A small masked spectrogram model, trained from scratch.
Model: arch pvt, patch size [4, 4], widths [64, 128].
Training: adamw at rate 0.0025, 8200 steps, batches of 256.
Data: trained on drum patterns on synthesised drum kits, 26041 training examples, 80.6 epochs.
Rows from block 6, named by matrix and row number. Rows with one number belong to one neuron. Each number is 128 + 32 x the weight over its row's rms, rounded and kept within 0 to 255. All counts start at 0. Numbers have three digits each. After the name is the row's rms in percent of the matrix's.
# gate: MLP gate (model.blocks.6.mlp.gate.weight, 128x64), inputs 0-63
# fc1: MLP up (model.blocks.6.mlp.fc1.weight, 128x64), inputs 0-63
# fc2: MLP down (model.blocks.6.mlp.fc2.weight, 64x128, transposed), outputs 0-63
gate.35 102:036130110166178112185153100109120156146094111173149119170135199152096140106128102134048133154123135138126130153117182101136099096121093155111130108143096072129159114177145165080118164157087150
gate.36 084:129166111125129111068162140098099096136202061162117132125123092102092097138124127063168083186103108088164187124149149112131104136176136159126062151155081142073165164139142117152151113128099127
gate.37 094:154172099184134183154126125148129135142143052090104162115128143118128153140205138068129172145084190107150088092093109140125110129142141100180101152134155112118110155089183162176116077119087149
gate.38 107:142140104076148167141141135127106151168147124204087112160132194142085200114108095108060193190132126114127125134089106097170140115118111133139143100170112122134175135072096125085110137103080158
gate.39 090:136193219169150155074134129129093147107142113120166128104108143119108132136188127140076176092151151136139137173138078090092058104104148100146135129144129059099140168137188130132111094094117157
gate.40 102:119175171119118168110087141080145156115114183085172235113154112163134125158146185141087097141106146143130043124107113085066139082125135090125119176144106156145123133149137088136123127104137119
gate.41 091:146094140026109103141167084154183147123112126139120111133128069151077095131089111139142106126172110165110049177129137182162153112120180109112156129066112143123152157126108110163137125134189144
gate.42 128:103120108133125127115093144084163154137088138127112171121142093199102144169154139139080146119127095130088039076156150113120158130121196095074153113171090183155134117123077109126113189090162127
gate.43 103:148085067083132148135096134094127111105120109074127148145142124114099145153195146154133124216080161099122107107154087091128158104120131156195106175107089143160106113165158141165142166122047115
gate.44 096:133121150117101078108161114081138142139183115156152121098138121096063121128106097125148126074173193120099148168117149108151141172123132168101122053087145103089133075129189076152163100175089161
gate.45 087:144198133133200154116137134048067154125144149165145142110135134121103103131137169109118102161124134075118132133149113080095131086127161079161070098174198161105121180156115093114165107093153133
gate.46 096:125131146115121191115064146115112173062108145122130149126125080144181171117204171148058163150162138147157106139118126104056130096113145140092112146194082128111116131069137148148125111162163130
gate.47 107:153111124088232138168104101081105142140097145148187133142142137152122095094107119133127137199115169119066133124164102077145163141104164136175126105175121114117141108150119201077133101154084110
gate.48 120:147126120109152131095103146106130114132127103127123113106119140132146102177249133161122090107113178152127111063168115141160148118099117166208117139068079162173097086122129148177137167135088106
gate.49 083:138071082089047076143151108148169131103106141136113173143160118162134148140150112172112090123161131145085057156139084099143117098115186122105175095074105118120156137103059158138124094124146172
gate.50 089:118060150094060179126135124167155081147101133139126179151154177105070111136136126125100136120159102158114114197117153162101106143147110113037127104077131130130049113097105141148153169135128143
gate.51 088:153155142155172131126098174145019166113125123121135098109116127109121171152129156174052177132145106090152153180117112104137104147170163129081124098178137093132164054105167151139116137119156107
gate.52 095:166124132107138087109121145080094083174132085077111144093160170138094088189150126172174187120120148080097091161182122123158139125134124107139147128078063136127094100145140054168116146157148156
gate.53 079:063103142188107130144116191112105098165105169105081161094136135126099106163120144141128153116144165157173115105200150118141136153130121183143099184121103074119183121047101068149142126110125148
gate.54 069:156097134115081104114127119097134171133101117145152186146180135150141070158160117159101094134122179099054080133164124149123123077141156138067111115167094135128104164079031126151125152134092158
gate.55 102:196165084132174124118124122091106166092128072118104129137099200145150139192129130114083102130097124116107143099191121109126124099120116131171130166159211143107168148146088176123137179069105139
gate.56 089:167127098098056105132125124156091067131145108154086098146095130133187180107134154125160131112189133111148153225170140088148141162113113169054118115083107160120180132106133142134114129094144110
gate.57 080:213165143156215136109129123081090125095132120086128128125104178139157126141109154140140145121105146123093132166203106093054170131121169136115117142140100205103064148108092122111119115106136119
gate.58 113:134117102144168058095143116130102083106180120146120087115115158088153103092134118130181124098165119141147153109158119070121143185150149218159119082090141122105166042132183109137147092127125127
gate.59 098:199136152103177134136122119050123114129099137188167084127105182134104095130106145202130152147164149087108113064106110094113191136135127161140125066155076110126084109165113123142125136169150140
gate.60 125:076095109142159117158134090131100083169090143171140182136118176130068159108164114051080139183089162132119130182161133117115108126105102136157121094164200099107122142105095141145125170169125171
gate.61 110:133123102071143193131147093105224140150112170160111175159120104115095092117102094123105148194160126137144135054106137083114160075118131129186118132115174112144092132164099170167149111099116133
gate.62 075:156060087098123115126095160134157053182115079117161170091136156130145122149131148111106152078139148124102162097139110158178102129135103161093108195163060138128114081125115162195108141172103118
gate.63 084:149141171099173131117122110067082163118091183151134124112135092133077013091143111140104082196141139115106129161160139125147163134099171139109088122100121100138118160152115071112156075134130156
gate.64 114:156104104021137135143140103166151157086111191176124127122134129176074113040117119119115079139158145109076121160173139148137150105113182125098106127109093129139155150142074173128132094121113150
gate.65 090:082206108137134140133120101086129136086129113109175151109107099128113106129112091098147104174121203213104122092192052121113144137122171121165121143099152089124126174124138119139143072156178141
fc1.35 123:182118104124160139145100124140130178079115137161153159120113170139117089112128119087122119187085137084096120079177141155149171126080135154160168100169161097143047188179127112173111143074114118
fc1.36 072:095070098116089146112139136150202123187144082131154131105230098136111144198130134105131143120106149146125106069052146115134085084165148120111128146143152131127121057136144159099143139119153145
fc1.37 096:082115109116097167139133130150115149141143149141077177100159132141161110142090124098085159167096096132149090140136114095149099102185136100049147149215056157101191155136122127076089144102122133
fc1.38 116:090079123155110114163122107160130115079111167104158176142096132096138130107160123111168073130209158094145132138076184174080085124106163129124140163142209138107123175126122117164137109196151127
fc1.39 094:174071107099150161082127141148216150168122144155090150184132094119092092192130146096154120177057109126094134133122123169136139133098100100143092158113095130185118121117105142095155148059144119
fc1.40 090:124166117132093107167191117186141143122154124165132102153176175076126117151110100104166118118118178128116133150123092134114082110156119164129144092071125076069091127079154109116194137050081133
fc1.41 090:116191092134157148161121123131115202047112194121182139147081152134127150064135130181132075141105136136142111113196097153112143156097097126154095152112150169147120156133099125160136092101069120
fc1.42 123:181135123083073065165161090114150117157141131146137128152090169120202091113107095120173138142181173083123128144137156132162164137089132151121168080112167097119080110171092110160102084145095176
fc1.43 126:223088130149136118131107138137104116116124107116123160164116158125176174168111136160084170136090165061117122177141113173073120136118189131092131124129129105111137145038136166089090128085163127
fc1.44 087:157178107131141127146133120059111147069160093145082151206062139128155179100134085097094094165111140109136139133167129136083191178077138126154133094089138137105086177093120129135101102151106132
fc1.45 080:102090120127102127108134085143192101163147059136101086104146093172122144161147103117054127129108132139157101119092132136188098072170143213072137126128140136125122112076149160159111170153116175
fc1.46 095:107167094104138140133144127134149167108135085177098137093158114084145138145175144106123130149153110131141110081066120162146060102171112116116064094089140128143112152155165140213218075114118132
fc1.47 117:125073138086115096125138114079195096138135113146186121101124100133093110122216127115143133122126133135121137097098075148144109112145129190170145134084118102148035088159147101181138161181161120
fc1.48 129:137122089200082126115109139142127178142120137044153150124083081075156194139097110093098134148139140125192128142146148071106106143134146154105094118164180082109175110117196153099140128141109116
fc1.49 098:083085127099091098152112138198174111135135090092109133138133158119179148109082140074140193095171111090126115208144153100176131148169159131082165107077158130136125085161143123168112138088147117
fc1.50 087:094135149137138165113106139098136158174119191158133122093137117144071186134139157157135137214105155099106087042155114085121133099144094100087123077207095134177131117120129135148140140100168134
fc1.51 081:109175160171098172108103142081146110151086176121230192088130145148123110138095125136115069122106168175102135087190068126090128110130105087111124115158111098128125135189125141123129147156148118
fc1.52 102:105144104140054114091143125155169143163147083025149099118140125151176138166090125126139088038115105172132131129123165157154092098131097107138133181136153143120180128182135163135080132109127132
fc1.53 091:159106127131156183141125147118130052112103143218136122129140162112128183061143110144084140187134129111054117154103086151095121119131137094144129119159104101099077155065117186107130159154107129
fc1.54 105:123077135117122037136189087187123142140137121168121078124142064079093148143137115144187115104162112121122136129117133132158112158143128202100101065088112115096132113117133114132178092079175150
fc1.55 103:146126118118132103147161088188108109187113147154135129137124172113161132116106089083108115111153160026125141185113167187131142162139152128086129109090202127091162137169150141082113120157077163
fc1.56 098:085128106140118120131122132104076190089139136145109131125135124145152145142153133161097108139149157084081094137164209102131113117137135124106152158167213138129199129127106132107135130046030125
fc1.57 096:165181153157188089109132133102127138068151112125190103171077149098124088086137125117167093089111120133153229138116116128122158170107122155177113123106214125121084100145148127121150131114119098
fc1.58 087:135204162120180135128130123115128114159108145115142135100081120135118145107153128143109114091157181112098110173187079104084236169110150142049116144131122145112112155127180097179091115151137124
fc1.59 102:100156118097129167167152085114119165082138129141119104164089140151079115087111114049061073163139154114131143204131082122150147149090176176156114137125110175104150163140139170132086104159097159
fc1.60 135:130144165129120107091137127146105104097109142096130121123112116118122102146100118175191122090212065128135133182149130115131152138131146135119131203068073106133213093204153090112149087123155128
fc1.61 106:085154093160076130095164099185104122167158088105092132138106124109151151131110125105118094125199080138117140159141171146155086117122125074063122123140134172110238165102133161145127135088146139
fc1.62 087:153174079149120115156139111116156229115133124133099158163102164129106126137133105111140060175133137125128114067158131131087139123114069165173120127086163155108124138206106129178133142107050134
fc1.63 100:178116151140145105059141128140088050139140124137114099153112112051119119141052124082131122147174049152141162143129127113139133173160126129146087115137080111124186104097152133094187124110176124
fc1.64 094:077134108121117132151073133123153154114097104092146140088140132148103144122185142081154135155076249113152126105161109138138159111114111111135146127134210119179114137164112135187071088150095133
fc1.65 112:146091152179065116110147132216122102142153158124113136121135125087131187127096119128144133086145093116141138187126139151184102141143109081081086090142131142110171101027130157094156106128172134
fc2.35 103:125120150133127142099127156160119124143173142136154138089122132116123123113107164138119104135125114135143129155134122115155155159124153124142126122111137142112126115114125113118132099152130000
fc2.36 088:058117133128130204142134103155132102146079183129132188066152097094122100157116138131164153169135121125152081167145095130111120134174055122143124140124074121107113135118131069127137161097189189
fc2.37 098:121110206127157187174125119109093108141105143088119113131135140104036148154113084181129195150134134148082084148186115101102142125129117099154152156089070100165128122131084125164124088143174135
fc2.38 121:186153066067148154127139174108108144194134139167094123133143136144154073146104131121119150137120120163138134151176113165156166125146077082179117095112061118168155086122118106110131202077101148
fc2.39 097:170138125146120131124117146164208048164117134116123127145106131120084134178091145118158131123138140117135152131095086177124110137134135144152121158096098071135081121086135116211138110140151014
fc2.40 092:150102119098110083147139124124077159112116078077125123154145178107135124126084117129117176050138168123052125191119111190133123145084198122111144174103160080147122146073131124127145100156115169
fc2.41 100:132142087170167123140125076120114172063162117137101123213038153175137178096075119117173133134111100125108134124151123116111168173078143148136125154132127171082133159137123138131090134085101077
fc2.42 099:196141064120117138136115140171080094188137093128147064116103136134197091129091142125147176108138164169134156162099102114147111107136114164110140130111135119153154140136119144175098048181059111
fc2.43 119:107086146131123124124097128185175085142117169148087149129143097118141163103089150097094107205120139131209120057148169128191173144104133160174096131127109143132091121125056148147133126073104127
fc2.44 097:118138128135082138112123123177210114120159079127139081108115142130074091088176166117138130096134157127053145096102084163144130148144155141096153183099127142156059096166204125102118153142131088
fc2.45 103:094061171107100136096138137116147103136118145131169134077162084088116109111144135150150134080241090159136137158094170119105067091173119116150113128120125115142166121089137117121169124160147205
fc2.46 103:107135127143147100055115158155186061122142141136144111086121080159127112092181192166091096056119124192147116109072123177153124134130129111167103141082109142140116113168184150171128128137137099
fc2.47 107:089167145160091147115112158170096140181141129125125083115107178127147127092073116099196177108140126122126149148085142148124166114141128092162142177066139107110133119186162085094104126120084221
fc2.48 119:128115166112130104136146109116144151115130125189094192146161103124158108114121117079070101148146081086088140104109101152150154128138145128113112143185126175107088190102069152069143200138163059
fc2.49 094:173167116090132142127129103136144137146157121112096084151045120129092160111079153135138139136168121074079132147150092121106186206131167114086148091143152211091095101139151101177103131122122169
fc2.50 097:139102119125098183113167120202126168152131101153133130130137138086143106074118079088196123170212100105132164129162137107142105154185114132125091096134117063108180117121128069082153158121139146
fc2.51 100:135137112136130079107159089163194184076147124153114109118101091128153071116149087090113117129171124162151120052150112141177165142122127160208124098089192094121160131157136111108134088128079151
fc2.52 103:103119178127166170167106124112144127076052141101136098141104121101057098126156130093115185131185157162109163109125118117112129157135139130179120121120161047155126136127124081115170042160142153
fc2.53 115:055151183138116155164105143121140147128106151098188122086147065130142150136162148160121120088143085118120121052140112093100117145161157144070102103177072111154206126140178124123143090133163145
fc2.54 105:154072135102098126161065167079116171128055116119165175130159164144141109164115160141110175125127190123060097095138114162092146109109180132093138125151148108153081163129079099137093102153089103
fc2.55 110:159128114170138099127134153091073175105146160149120178139127167134169125240092092096129154116031130115123129090147106131149111120135059142158139153093154125105134121154084127138123156074104131
fc2.56 101:104101122139114121116130138142093087209131125099111133127133128124196131138081150087117129103158107134243142142143179104186124136145121110052115077150084166129143100087116117157137097113181132
fc2.57 089:097150136117163100167130174152058158100131139083078163211136189124154159154047125113180131145164096057125144127125157119117116136124128119099112125148117157106108174099098111100131173086147098
fc2.58 107:080116131124125102119153130164165144166149157128123132105151093125117109186127118095125145101111128104107118163143080090182131125145063132092134052103137153092107102185145112145135203152156235
fc2.59 101:092133076145085146116111124127171153165126143125169082072109144113096155146203116208138116111061144176087090079139137126111118122144184142142114141115143099145128087151155115181150133148117048
fc2.60 115:083100120099119141181128091116160117136130122129088151171128140119104138162068174032116149171074160103135143148141133147218104121101117090180119139162155142115077151100124170139108168111152174
fc2.61 113:049122129130063084185128107117145090158100157128134118079161064135176166135112134075152099107155121124215139091151159125173154122120095121179166131118105111122125110163112094182138104096148152
fc2.62 107:087109143091123206151108194118196140167112139108138137163147145131108094121061124132073151153098145115115128107107063191176126121119150098073143107114168114172128106114149113117123158172133062
fc2.63 096:167138109095138081107067135060077153104120142118131153135112153144139057141078145117213140129087186117169160150148162142090111128118152114126122089098163109142123183104139112159082141191093149
fc2.64 116:106125113103105136130039187125123132077077147090168132090138137168136128087121167134140136131106183118116119129170175139108141089120166127112129118122149144193109143162146089165094107131092019
fc2.65 106:158116109126107187094142115179118052113133105140158110106128188127141190092133130141124085154164079138136125158128158145176175136141128113131150201167098114129130101133123138104138069043126061